python train.py --image_size=32 --kernel_size=3 --decay_fraction=0.3 --weight_decay=0.3
Rows from block 6 of a small image classifier, named by matrix and row number. Rows with one number belong to one channel. Each number is 128 + 32 x the weight over its row's rms, rounded and kept within 0 to 255. All counts start at 0. Numbers have three digits each. After the name is the row's rms in percent of the matrix's.
After each channel's rows are labels from the 100 images, of 14976, where the channel reaches its highest value: "responds to" is what is common among them; "lies over" is the class under the peak. Only what is clearly more common there than usual is listed. The data: drawn human figures in many poses. In brackets: how many of the 100.
# convs1: first pointwise conv (model.blocks.6.convs.1.weight, 480x480x1x1), inputs 360-479
# convs3: second pointwise conv (model.blocks.6.convs.3.weight, 480x480x1x1, transposed), outputs 360-479

convs1.10 101:098119137159143187123137079124152089156162084119073127139135118096134145146143137121154135155131110046144076107136121116169162104116144141140033171162124093120118113115128135134110173141167117063152123069120132165131087142108157079122086154138094091123120117165142136109130093150111182153140119112154198160126104106144073086110101089138105128120118097149044147
convs3.10 103:047184169101115150100138123166132139158084070157159144122167133167090099060105167035156181106116119085177092151151153109116145101094137193161171146136106105131064132133126105134171127131143100106129087137076127160103154155158120162124119131105133058134069076148120114126128119117130094153162119159137044142130157142166172119120131093127091119097138100124124148
responds to: blue top (49); bowing (33); splits (30)
lies over: leg (28)

convs1.122 094:178114167136132149105113093122147169178140091125186132101087119111155091137164131092038123181100053156139133141117147169131155105092133103119101111103181156146095072145177168119089117127172103091137104119128157158137102137155128209122130169124147090104164131170190143077126097132142130138119129118106088140137153128083084098147124089094153132108094120123160109
convs3.122 098:098102135111147113176128136153164150113109067138156195107088093145102151131088177125030110127128143150096150113183092139127137073114140106158126134127110188088140141102097122114111195140165131097109121126142138119120088104117102145110089241103160135045091160098141133129096139161113144037133135096153110125139149101123145114141096160096102101109064134132066173
responds to: grey top (67)
lies over: leg (28)

convs1.328 098:101117089114134164100136112112170133092183150088155112164164076102191124185085078107177153059149102173167155126148157147115120117161157167116148122122140150091138105124119117119118097025086065132153090117146087159200104112107138134147142070124193153075114089076109055146127113180159134130064100133146175111126085156127122183122148104144105071050150073122124161
convs3.328 097:111175108182126132114126119129165149133082131105131082115109162096121166115107120056154121179198148118171105166137119137153146118137070080184155115183146091056175145114158149096148162078122063096115104162131092124111141149134103138134054189138190120154088185066104178122107164102077104108140129163148138178100142130133153152138115134130131142156105116116118127
responds to: teal top (42); orange top (30); lying (28)
lies over: torso (26)

convs1.455 112:159192166161202102118142162190142149132145158104135141138112122131119119205127113154164160123128113206111146103153118157088132083126143108120138128114128136159138135131099103115175065108126125152103102127184125169127105127131094113130162122119125111104131084165126122099166113159121165084095160140149088126141075163105135255230110114133119110180144159126131167
convs3.455 111:127150201152159155124099152198121092069171152126109118133158167155089109091117112100114135109095149165149158114145178160113176131157137084121079113163165179139149129181171149140149091166165158104183172097141122142148084152109154137125114104158101153156138173163110155182142135158157148161065166105155150089154131184067118155200144093095133174115156097204179167
responds to: lying (61); brown top (53); black top (43)
lies over: torso (39)

convs1.270 094:113097102175130161078136121115141202118119089101081134131144136133155126062156167154132179090108123126135062161128097129171150101157070110132156086099105140142132171093184159129168195127079101118104151177113124158165124115167101156129137119097152090118142152131122117076180162110130173133113164102115083132177102217141125130136081186172165101109081169125158148
convs3.270 092:083135103143164121106152098141197156095147097127171113111070100101062136117128137098169128147084146118142167167123100125171105122156121159100153115068190103132099184165147075129095160134131193152142139109106168174129134163115058147096218069156144145179177112055146148118145103104163150150120160101156096203142100107169093133067107146106064099115166171160096063
responds to: red top (48)
lies over: torso (40)

convs1.141 111:072140146144101158162173189158166138171092159167157117129139189093127064179146120152143108110109153095054111132102144134127108131154106128131144141105179092108159144156221124085171126130127138141170141104176060132095131165110064168173142165128122100138098128109100157159124102146127127158130109118156069125188107173116103129111098066128110094111174160119136130
convs3.141 109:090173191189072157132146105101193175087118184122132135168143168135101088126152143201153109128144078092146111118194121098084197144142129142160161060148126119101078130078115128151120116110172143145099148062134091186139099210135123133099084129134133105150161119048174142145108140081160104115095088145134152141135137091148088128151130235086150147110208115108101111
responds to: blue top (70); bowing (37)
lies over: torso (34)

convs1.112 099:087124143110098092115109162128134135137141102100115074143118120130111128161161183093094124151144132116117120143147127129108173092159168146154114110119146134120151098147175155150131150127141099056110128107126103232123131125152129083182114106083084078118144180097117109103074116137131150171119142092106162127126128087068098175164121159126186134105152131210182156
convs3.112 098:134155117086141130094086160147138124123139060170108196165120096119117129134184105123104147106220146087101181140168126132143115102141081075088141174085168126140151084138125189158146101107175166055138138113132161112170121109076117142176113102132119131101115119030090146138165067104165121114107127101134128073122161135121095118129081124116126133194153198111124064
responds to: red top (36); lying (28); handstand (25)
lies over: torso (37)

convs1.14 094:122146184138149100120204119102143172140153135158140088113141124118092149095068152139137130192120154118096105121143137071140059099153110156145156131164090099050133133153117141110104078176109163116148139138142145128124151098117087085135113102114061170157076086153051124159125099054098148187128067137147136118204119030086114161128104165097100170145129090157135083
convs3.14 091:122129123093124091116122133168077084140112109165081113196140117146137137103082117156067131171107131046098112196095164107144104069119129125171151126119175144107201121100120088158169107098080178146139087155141145085098153130074126132054086089118073112149163087152101080143087139091102138124116124128099099126165212144111074103178036145107110119132086113077144155
responds to: teal top (43)
lies over: head (32)

convs1.298 105:160055079072133171126073132101169093103234159140131139106157122107155141145135131136137130120129124085053113065112087129177121113159138191096154198121081131036038131098108118113160111111152079123094152153139108168096075144145076090079168063165141069073161084146139076145110109144153115105130092142119155119193122103129118090113102151191128073124131157157107137
convs3.298 107:113167124179102139119147153091127061114129141194142150120084072141115103186110111095122146115136134088116082163140165136071114150088125135151099135101097136076158091153089099099152153083118180114077153158122076179157146179124152106138118068096133074129144158172158118074146097069088187062111039116137082183151115113105128110137096124147174129067136166130108148
responds to: lying (63); purple top (45)
lies over: torso (34)

convs1.304 105:164112110049096104094025187103167068133188113116097108121117088112075105108155114122121151116118174176115139137143137086072178105127130195112106159154119109046156120135153129085172107141170126148134156121190139116169125106125140148141143152089121164177127147160155170117107133149120131160140087123105127146154106120103142078144150082126116057126154130113154137
convs3.304 109:151091131139147117065101145147125158143100056142175130168120116143152116169137142167104138108116129134084148150145145154134107164135138113095171078135154132127127123077120156151161168111067137143093173123139126125140149131159138163120146110104141099140138110169133114144122144116096101142126131093169099118115141125134158119142088113091145153114123115106109154
responds to: lying (71); brown top (66); grey top (31)
lies over: head (26)

convs1.350 101:124087123204159170165154154080122116156168158089124146114090163124121163133177135123129152102121114076079139124103113129136115083112095100195145114045157146075140190158159107092102130160101167136165115123115132083169097123140101123149169133077100151096128119176107201136128104110127097174146186107091128160107114151145141145104117099128135157158102097147196161
convs3.350 098:124128131169089064112154034120145131143179125120123133122124096116128156113094079094162086088103119106122163102153065091163117146125117154112157101119210090071131179188157124089081143101094155123071146159116130158167155113134111113108051188160163167157125075133160116085125154140133120134080109141175091099135127143152141139072133182186107146192178093165086063
responds to: lying (73); grey top (60); purple top (32)
lies over: head (25)

convs1.373 092:092114118098170088154106144141142120187153126146092088194166128148172144186095157126088146080145120142113166144136161101121179145124140149198120128173087156084122197125148109144107118194172104109107095120150066143158109106106125133165142130168145119173086104129153105127161088178078115132146215156134148151175068054084130104157115124143104146141087067127154129
convs3.373 091:091088148158129129153141109137147091103121129119142132108139085147100100082110109097120164108156117101073123120142120161103136120125120111122118122167149146130104118139171126127119170137150151130090085129112111128214148096137093158113209113105108118137125145159092121157145066116094122132107035102194154014110121126105139099169072139093143168077098114130148152
responds to: blue top (55); bowing (34); lying (34)
lies over: head (33)

convs1.88 096:157123116076135133143161135103100068121139092140109104073106105122152122157110083112174140143156104140129139115145112150094102113103131102056127164114106070151111156172108132130113091086139172114073139123103119152198133164153145132103152130156114111137117107175154113153164098174118087136132097120172188033165135118167111135139117128089103143140124158115205096
convs3.88 094:121141083072096132104186116133121195099141112168153129115109112065179140178140147124142113143127094172155126067159103109088128155094150104105125137104063097102129138148127161143087143127173111172121148131171125156153184152102190057140165114165119154131167093156189139099099118111133140096093127122121100071126192120152165119171091157073060143136184097150141164
responds to: teal top (54); lying (50); white top (46)
lies over: head (29)

convs1.29 100:110133202108112098097160144101112120077148129099124149072088132152141157092139138112195140107149092167093131069116176161157163123166151175122106122177091093104121110096151138121161127109162073156143194143152072069100157144122104147125163162138137116125093153171169190101143116138184138124108135186140128135114103181137152161160114154127193169156114128159150091
convs3.29 099:102129093106093129088161099080173173179164154099076164140155101098154125163192146130121147112153113103147114186090141076147184157070110091115139160096151103082147140095111111105101081117128154156147124092155147106091115133093095118119076141141137094094134119113136181137102109134082079097152134151136096131074145120157146126142145162135098122090156117132127162
responds to: grey top (100)
lies over: torso (43)

convs1.120 101:164141111143109138096146163131136097094148173147159128105160084153099122187115095108137128167125167196133096129114125131075218068117131113163181106133141082046131097086135107126116103101114135153119161175068135141118063138152144083176134129131154090096100116145189172057134129132117107086163112134134164107104107116100116162121066124160087116145181152099192151
convs3.120 098:040098129090099143101195126137127098112118077127099100070131120178132112137151077146137115093032057103079082188104121111155122122122148151178162123102108114106084087147119160085106136147165186159115101165128109183060173117160146162141090145115130214133147179128126152149095200128125133091081131156109087133117174091147081122105100084114149081044104104136178168
responds to: orange top (45)
lies over: torso (36)

convs1.172 104:154204107138131138116109099134156101106052158166131123125133160142087169083174163156121146109145094139168106132147094097164163096143146154083209133161000191155128124138105108101091120092141147128102124060151106121143125158137125103141144125114142149145152144124113113140124090112165131216124175112118114211204101153168161100176124120184134118156179166091064098
convs3.172 101:108144132142137113104107109167096129184109151115099212120170118100073156128102115139174104110076193163190131151084161144080137126188135094085114115146203101120151173103103080128123148123131128110133127087063121138128120151121166089093169103088145141160159150154150088159172096161176122117084124101121186113078142106142155157103104191164130186155180171097112152
responds to: grey top (100); lying (26)
lies over: torso (39)

convs1.36 096:125123089113128147138097139116110127082189113103134096180088090093148164152152132120138105099164135164150134190127174111135144144088142149161095146134124086087103156143067162120146170100107169118132097102076148154126102098185127120110127122165089110092146131149116125140132082114130052181098099135092152104142116151152147129102136135161147160076152137139079113
convs3.36 089:160116114119106079120159135139188125108081106097133183117155075193152131116077167191119154184090153130160126129160177132112153082197161145139148146113093214171115126100103098148159121100086114094100164131112078120099133149152143101112106118115077138126152120109183173099133168111180107158166131139147175128115146118150093102136144168103104100161153075134135132
responds to: red top (29)
lies over: torso (34)

convs1.192 103:167121132119140143213140114231157126118148133127077129123127147161146146132088141113133105111116122137127138135154112131123146085105152109106058167088122113107153148165109171122149139160127164088112142084103175122157107207131082167161149132117157075129148161102157138177139164108120131132138159130122123136125092153136112176159137152090127139117089133152145105
convs3.192 101:121113137063196113053151141122086153132110189186082086132145109076113096157098129105118144100124116151162085095145139063141184112137168135109180083085083094226139124133136168153144066122128176149103095174086167104145136121166082128159162166132068139156125161155089061106114094138131093136112085056103133143158131153124158171116105081053129111093174134133184071
responds to: orange top (93)
lies over: torso (31)

convs1.324 091:170118136096082114154177121161114111111160097136123078099151154139109105106159117101158079114113118122132122097134119140100133108145122133175103125105137129080099112088111058152105133119114131081093119079140112122117171132093112174121095135112157157097132134150069131180105155141124071144190187144116110161134099133165049111117188138158149099069158151082091148
convs3.324 092:150124157138116140142114151114053103107144191111064138073138148224125198106087173121112136131107127112101096120041189079151141197142155176099094096081108167164105150086126120135186104145102142072169136033085116107155190151136186156151122087141115111157125116165179129151108146190135093088146122119034124093155175153093076117121116118096136146120134096132125139
responds to: orange top (40); lying (39); teal top (25)
lies over: head (26)

convs1.414 102:150115130199110119126124107153167092135130078104126068156170124190041125127138120146146169119145047161180155161126119116074143083157102088097173134117063175093082119082163148107137168185126133126155124102156136106129150128145153147137150183138097148142114171123104143150127154133097164180101118117151136096132114088092169149126123129137112156150149122123106162
convs3.414 105:146145080156100123150133177118174134212153166065108137135137071096141083150154166093148058113167118109194143131104110106116082136109111127155129146133231137073136176111124098084151156121117072126077122155115109074128135083126093150165144135110108121067134105099139129136158165105117093093200092141135139108092114150135124071148118089101138033130128152138058097
responds to: blue top (59); bowing (32); lying (32)
lies over: head (25)